config = dict(
    model='audio captioner',
    dataset='single notes of 20 synthesised instruments',
    train_examples=78125,
    gain_aug_db=10,
    noise_aug=0.01,
    n_mels=64,
    hop_length=160,
    input='log_mel',
    spec_augment=True,
    win_length=400,
    tokenizer='word',
    vocab_size=104,
    encoder_arch='convnext',
    encoder_isotropic=False,
    encoder_norm='rmsnorm',
    encoder_activation='quick_gelu',
    encoder_mlp_ratio=6,
    encoder_inner_norm=False,
    encoder_moe='top_k',
    encoder_num_experts=32,
    encoder_moe_every=2,
    encoder_expert_mlp_ratio=0.25,
    encoder_experts_per_token=2,
    encoder_shared_expert=True,
    encoder_patch_size=[4, 4],
    encoder_conv_stem=False,
    encoder_depths=[3, 6, 3],
    encoder_widths=[48, 96, 192],
    encoder_kernel_size=7,
    fusion='cross_attention',
    decoder_width=384,
    decoder_layers=7,
    decoder_norm='rmsnorm',
    decoder_norm_position='pre',
    decoder_activation='gelu',
    decoder_mlp_ratio=4,
    decoder_head_dim=64,
    decoder_fused_qkv=True,
    decoder_bias='all',
    decoder_qk_norm=False,
    decoder_parallel_block=False,
    decoder_inner_norm=False,
    decoder_drop_path=0.1,
    decoder_positions='learned',
    decoder_cross_attention_every=1,
    decoder_tie_embeddings=False,
    residual_init='scaled_by_depth',
    optimizer='muon',
    muon_scale='match_rms_adamw',
    learning_rate=0.005,
    momentum=0.95,
    nesterov=True,
    orthogonalizer='newton_schulz_5',
    adamw_lr_other_params=0.0016,
    max_steps=12200,
    batch_size=256,
    epochs=40.0,
    lr_schedule='cosine',
    final_lr_fraction=0,
    warmup_steps=2440,
    weight_decay=0.0,
    adamw_weight_decay_other_params=0,
)
Rows from block 9 of the audio encoder of a small audio captioner, named by matrix and row number. Rows with one number within an expert belong to one neuron, the router's apart. Each number is 500 + 25 x the weight over its row's rms, rounded and kept within 0 to 999. All counts start at 0. Numbers have three digits each.
After each expert's rows are labels from the 100 clips, of 14848, where the router gives the expert most weight on average: "responds to" is what is common among them. Only what is clearly more common there than usual is listed. The data: single notes of 20 synthesised instruments. In brackets: how many of the 100.
# router: router (encoder.blocks.9.mlp.router.weight, 32x192, trained with AdamW), inputs 0-191
# up: expert up (encoder.blocks.9.mlp.up, 32x48x192), inputs 0-191
# down: expert down (encoder.blocks.9.mlp.down, 32x192x48, transposed), outputs 0-191

# expert 3
router.3:483524518485522522494527511507520498509470519482501531551533419491529487478548479505520491514533539505518476567534484526466534526548493481538501502500488517519497549521534448483552495506521484547500510525523518512520548477484529498530480510514520478499487485482508545520498507476520542506467518532495526549504511485464503509499465478523475508515479490517478480506498490489455525479510470476446448517529497505493510525507491504501492463482479508532532463524477510511494528512484526509506509518455501490505499446493545465486499512502490533496522508461561499534512519522490514527
up.0:500492496479488504495469509506509491486467521487479477490507501542509503483516474533467532492473511544547518508547527469495495515513480501492482540479493504486505449514475472530480503442527495510490488515493454462508510465506489513464505469471545517524487487518485529515523523531467442507519471438532508499508497471499522488497534501519506483500508503509462473490445501487591518494540450556543505508482495490505483476461472474460454466520535505480572512502509490481534508504545499486515493473493476520487515489531491527489542492523481496483514538501492514513465474506509510486
down.0:522523475538523495489508538496501496513491542489473490528500493504485444514471523501495494492539469528501487496486484450448527513474555476467524454497531536502481482489477513539500470453476474468486496502523500498533473434531506530520522462469526528512517456493452497537473506489462485513547480543499505481493505504508484496472484500519520500474454467529487545496500501500513489490489505501500493516528505481498532534541432511468459498488462510480531482502488521488480523487490505531506514462526490466562504531491513508518443511536515473472504493458482477489506511515520543484
responds to: white noise (99)

# expert 7
router.7:509470535524498515518533524529508464428471520464512455459468490480511490525520543494465479484487478521478525491537527480501493477537462501442474520496442518513469461530520498521504513487464488477490516478516492501488525496487515477488469512512459482532505501485498509510477526537485472491508518515500551506493465558472529514489528456477514526513518497476513554480462467459543497499476478506497464487530461530528480481526505484509516525503479460479511478509496504491499501471535462491496473513543472541492477528513488481526460524471499454466494525529536517475514488521509516494
up.0:489483520518509496545511500508512491492487493512506497490523497492511457474533496514491505529516512474526520550487516437468516535541481482528430482482494508489488455503511519498448506435523454512527536496527479481472570474545508470485469481486458518550493537484508527492475489504498511533529475512505482530499529524502499519498523493477527515489501500504485544460514471515542516509498452536549489516515500558478475471508492509528470510482481495509505489492499475518508520498491457515521505496488509488505483517522452515538451533535488487500483468507520492528526527517425496485
down.0:500507528481518516548496506473497475464507488510495501472461487499539513493511465518497491508497473482526512467476507510527452522511551526482537529488504496492516523523490464487552560465494530523493520503480485501536555492491491489524509509489539492500502516479530514498526481521508513484493563515524486498483476511538513510528466543535471467487536498469465501480529476497500512453503487496476520508515519487533542466536539469515489491490604502482538497523553493484526466503485468471517519484469486530533501490515506468482551532496517475506473467504499496445498463489503495493
responds to: octave 6 (51); rumble (41)

# expert 23
router.23:528434500545487525467493561505488502485494553509508476489475464475506494499548475508458480493475514513496510499505520507547524493483526489531546526497465516537444458501509506528464487548491497506512474496471481516462506481465490529510521491488526543465515520477487521496513476500524514512493514482475467502527474492474525492501523485460535498502491467537508526514503512553470517532538502538499527516457478514501541493464482486472482493533544533526455481507460516542483513481502477497523537461470485521516481515464480482460525550479478499515506515504461485492520492527514519537
up.0:483503530499539465510518525490479513466479480505452481514474480430507509466517530510499510499496514494551526493499478449505507508503522467482558559507553468471502498491483507532467497488463498453513503495497476512478503505488506479495500472531469514473479516510556498513468465525507494490502495524565500488532460538508508490530511492486505499483502493473487452508491538504502537525543523512485509515517510474479472453506507482490504546459517482503490495487458480472483534469476498500549500518550469521516478515497466551487496488484498503507465472496549513487444485466510505441
down.0:505520473476513495501517499512555515515490528529460447478510504488485516490484503478485452516491508506490527474543516553510495512491499501446502533458484539512479496522538486494529506512498530513479513525509524517550475539547474586513463485516511519514461532473477514511513434532472472478498473458488508480507493490510513523518537481462457486481501526499473511486495532496534525550467514513536520501516530484485527517467507491497517519499509507553480500516499542492497489500536511513500536458479492500490435491500496460495536521515481448510517498549476527490482496507468489509
responds to: rumble (67); octave 2 (43); bass guitar-like (25)

# expert 6
router.6:516461508527536490461526504499535505483493494514508508512486498513511478470517519477461506506519504489546529545549461514514482483486520488463468547488531501491510522561465490458486468557519505508524525480483537534498516483491543468459499487519510528581468483465488550552484531473478466489534480525493487483460520500467529493492519501533504495478480476506505485525519521463557472523489466462496476489515491488511530514495503504454503482485539505485459498515509505545501496532502483534478490521489493505470473497489489465475543534509521510537511460500531508467501471509519478514
up.0:498510495517484550476502476512556521487439509516498495489505455509506460498472522475482497503500514488494544505488523504504488543523486557467509487481494491495506512533475525541485488470459545483493500544516517487499510492533503476501494498532488500518579535512511456477517518518488479504485534547529501479556484506471501518489514527537500554478500498471453520508475532506465524463502501514472489470525502479487501488467511490499481516511481483521477545517473527554498542502482481511572518517483490459484506485520535530538509541498478505531496514518501495490482493457468516561
down.0:464482475502500473486482465498557474498518498483477510512512525511557526514524518469513485493491499552483534527525520489520471524479501503493528524547555484483514514493514488531485491462512501492489511522504458538510505515514480481506468489485486531532498501515504500480447517506484487488489553552477496502511558508498466508493563499515472542457497499479482488501466472449477499471504548518460473528507519475515501490483506499470549507485499472437495528521537459464516516455504493490460531482505522506518530481501551536507518516493565553504499514483500506484506510519487527533
responds to: bell-like (41); organ-like (30)

# expert 26
router.26:541449509492495492512512563536518517506506506478463475458477519472519492504473498459476494540496503481513534506509537502519530434512520497527537511499499530468500450503529485456478487523500496475504490434498504479536477508491447525515484502538443474470515477506517461507451538523539503525510485487482509457488466488537506461537513479493478460494497494512477489509531484506522480524481503527447488529486519487487511509487466491450492496492468530499487493545529518494476474500495502540512445501505508513502516491525501488473532490474480469540534483554469515484526516505488473478
up.0:557483507506515470540515551519471479489498500520514525463470481471543512487486497508462519490560482498471482510512468480555504482483499546555509518486519487452493517565494473500501512447496491491517493506494508508495563502480496468517500521521433509523473505476528497534477476484549508494518517519482552476506476526504479520494518490504519498492479508548473541541494494515506526495551485541473521466499534512487498523510529497521499492473454476481503477543513499478478482566517480497537491502494484499493487483545524512472517529487494485484519485503482541476509519496459464522
down.0:502530531511496516483513553522519502491534555528520504502456500519501539500555478495474488514502484528508518558489486518533458493478564504485521502474520527492506495488548478529496502491531523505504512522436477529523514492518503424437505502508509495488505515520511491507459530509516553499528472548502476506525490486511510539547523514533529488468497487513507540514486479538476489492507534498454550471508488525521490491497531507540489471497522468488482518527509471485509503466512517517499493554468496504484515506484460502538451518469473489478513483494490485502447494493483478539
responds to: quiet level (75); sine tone (26)

# expert 20
router.20:534509523515496512540526523509470544464515532461508496480518508524504542502508527495499473481447530523491527489488502459523519470536505499495514530506500521482490435461526466527499503494485527485496498477471495513487484459497469471539468504521492474459504493471485512481445506476532511492525512455474505473486480461499521519544544503485507505498511469540425538518494511478513470502475528548506546452500502488487506500502493474452502501511469511466524533507519518500480511489479510485508496481507508492490476571532555522485523529535450442500510483518525510476493502479522510489
up.0:468528548493512475525491522449492508472510477478495518521500495529508464506477520473517464539511509509499562476464493479552518519514464530503534486484515515506489503467500496497477513510531487482511487498500494477498540487469556544507496449514475490457540491520513493458519502481526557514508536476510559521521506472487465532464512501552468514478513512505490535500497477474488486499537525548503542532495513500481531477506504528468474488444513510497556518526495512463472503486501489530500504527484517513469508511550532503499473493509515501507498548505528521471474543525456477464
down.0:483546476489489504483530531506513538459520495510513455565475504485533498523448505500537495473519505489525485514472543516518483534453486505504497521493486532499471496543505475447478522543497500523500538453508455503497524478477550473418495508505444485480541506493485487491475471505506510489522495505494521492542501511508485507532489520508521473531504460490494464519487528481490479510518522500482509449461492480499513485520496539498518489465441518504456512514502464520499477468490521508502494477481465493501439483445506511501516524491490482488495488501502464531507467472453513454
responds to: A (43)

# expert 22
router.22:501489482496470507525532545478479508501476515509495466478495515520524487533527473495549504480453501507452479497468543524507536512514516527475474506545476493525491473470462445457526496503517475498542515519524520492513448480504490491526495503453430485554516547506520497469506499507468447440502516480491485465508485516543550512507489481510507506518518473497503470502503512500519485531518522529510508496519511478511504516504474505526480509506491505503488518447504473532504478484490462506470456480445501504454544507497548519456517466511516465534538486520471501481485485545507503479
up.0:527480534520535494466510520523468477482491503493469551527529482554479514505498502485497506511473497518474484517520485524509493470516502507539538512476510501513482548481496512499502492464514505462532546499507522530513482490445503515539469484543457485472520489454465438509487500485532453485455483489471502511460489523459468499490473532474479507473507498512520500489512533526524528532511491504521493514532524460508542510470512461496511506446484541506504449539530516513538510472517467478489525519471509507488527506486526506508443491505577528507470497509463505484510500455521502513
down.0:512490478500505530496505514500502525501464545474503511506498500519499485487509496519477497492576536490549475491433554499538467480511519518491506513517482520479485486497510478470481497445453540511526543519499495472493500497537492507498494516517450531489470522488497491514507461486450476453493489509554530550477523493440515518493513513497498498537529502507481474488520557481501560498525536558505545514533502481530449484480494521513482510526515518498527480479477503489472489508496483494500504497506515535540501528467507446479532526496498488469477470487482482550527495520492522468
responds to: octave 6 (72); pitch class: F# (30); vibraphone-like (29); note: F#6 (27)

# expert 21
router.21:518488496547484523521505509519499526496469515491500474472494497483516568500495533495480486517493494490490525496467551495523478520493505519488512450497456528468510537472512455467493530496497499495539493507452498495552471522473459492494495477485474482464589485471508526495477518533504472520551486460493513515482484520527509495512520476494459500499547466476462482479516550476555535527479506503498508493527495491522510486532471493498511475532489521485504468503482469490478512491546506558513498478520512493539479510532505488467522472488492466555492526549523472519548482516522483510
up.0:526522513545526501478491592502477489477503495511483517546530450520485535477516485489462499499494485561488475489491455513515471476463514508492478523475497528492457480484465495510492496518467487488501486507494501500510468472515500493469533516545504490579520460481546541486522520483493503533493506516494487497507471455461510543470506496487536494495485509491506558542473482490510506481539446474487513483505513485485503535513489537457536505486540525493466498535498516476516515475518513494507480499468498528476460478495497477544458567505504494479510477478503510503472520526489503469
down.0:491504509484475521517476469506538517482483529459471522505479453454527512502476522534536494473507503527484477463495539484534469487493486457541522526461455548556469534484504514501503517474542493495504504508464488469518512505522482461531474460503507490441478497500470496492492499457486516507501516493497545507498448527451517498461489497480459492484505467492477460467525518476527509492472508511532509474484507510500492555538470480535500481503500500472525564522502535468475491445505506497507497515516491554527489554461505501486515483484511499507520473508501488457498495461526525513
responds to: pink noise (98); short note (89)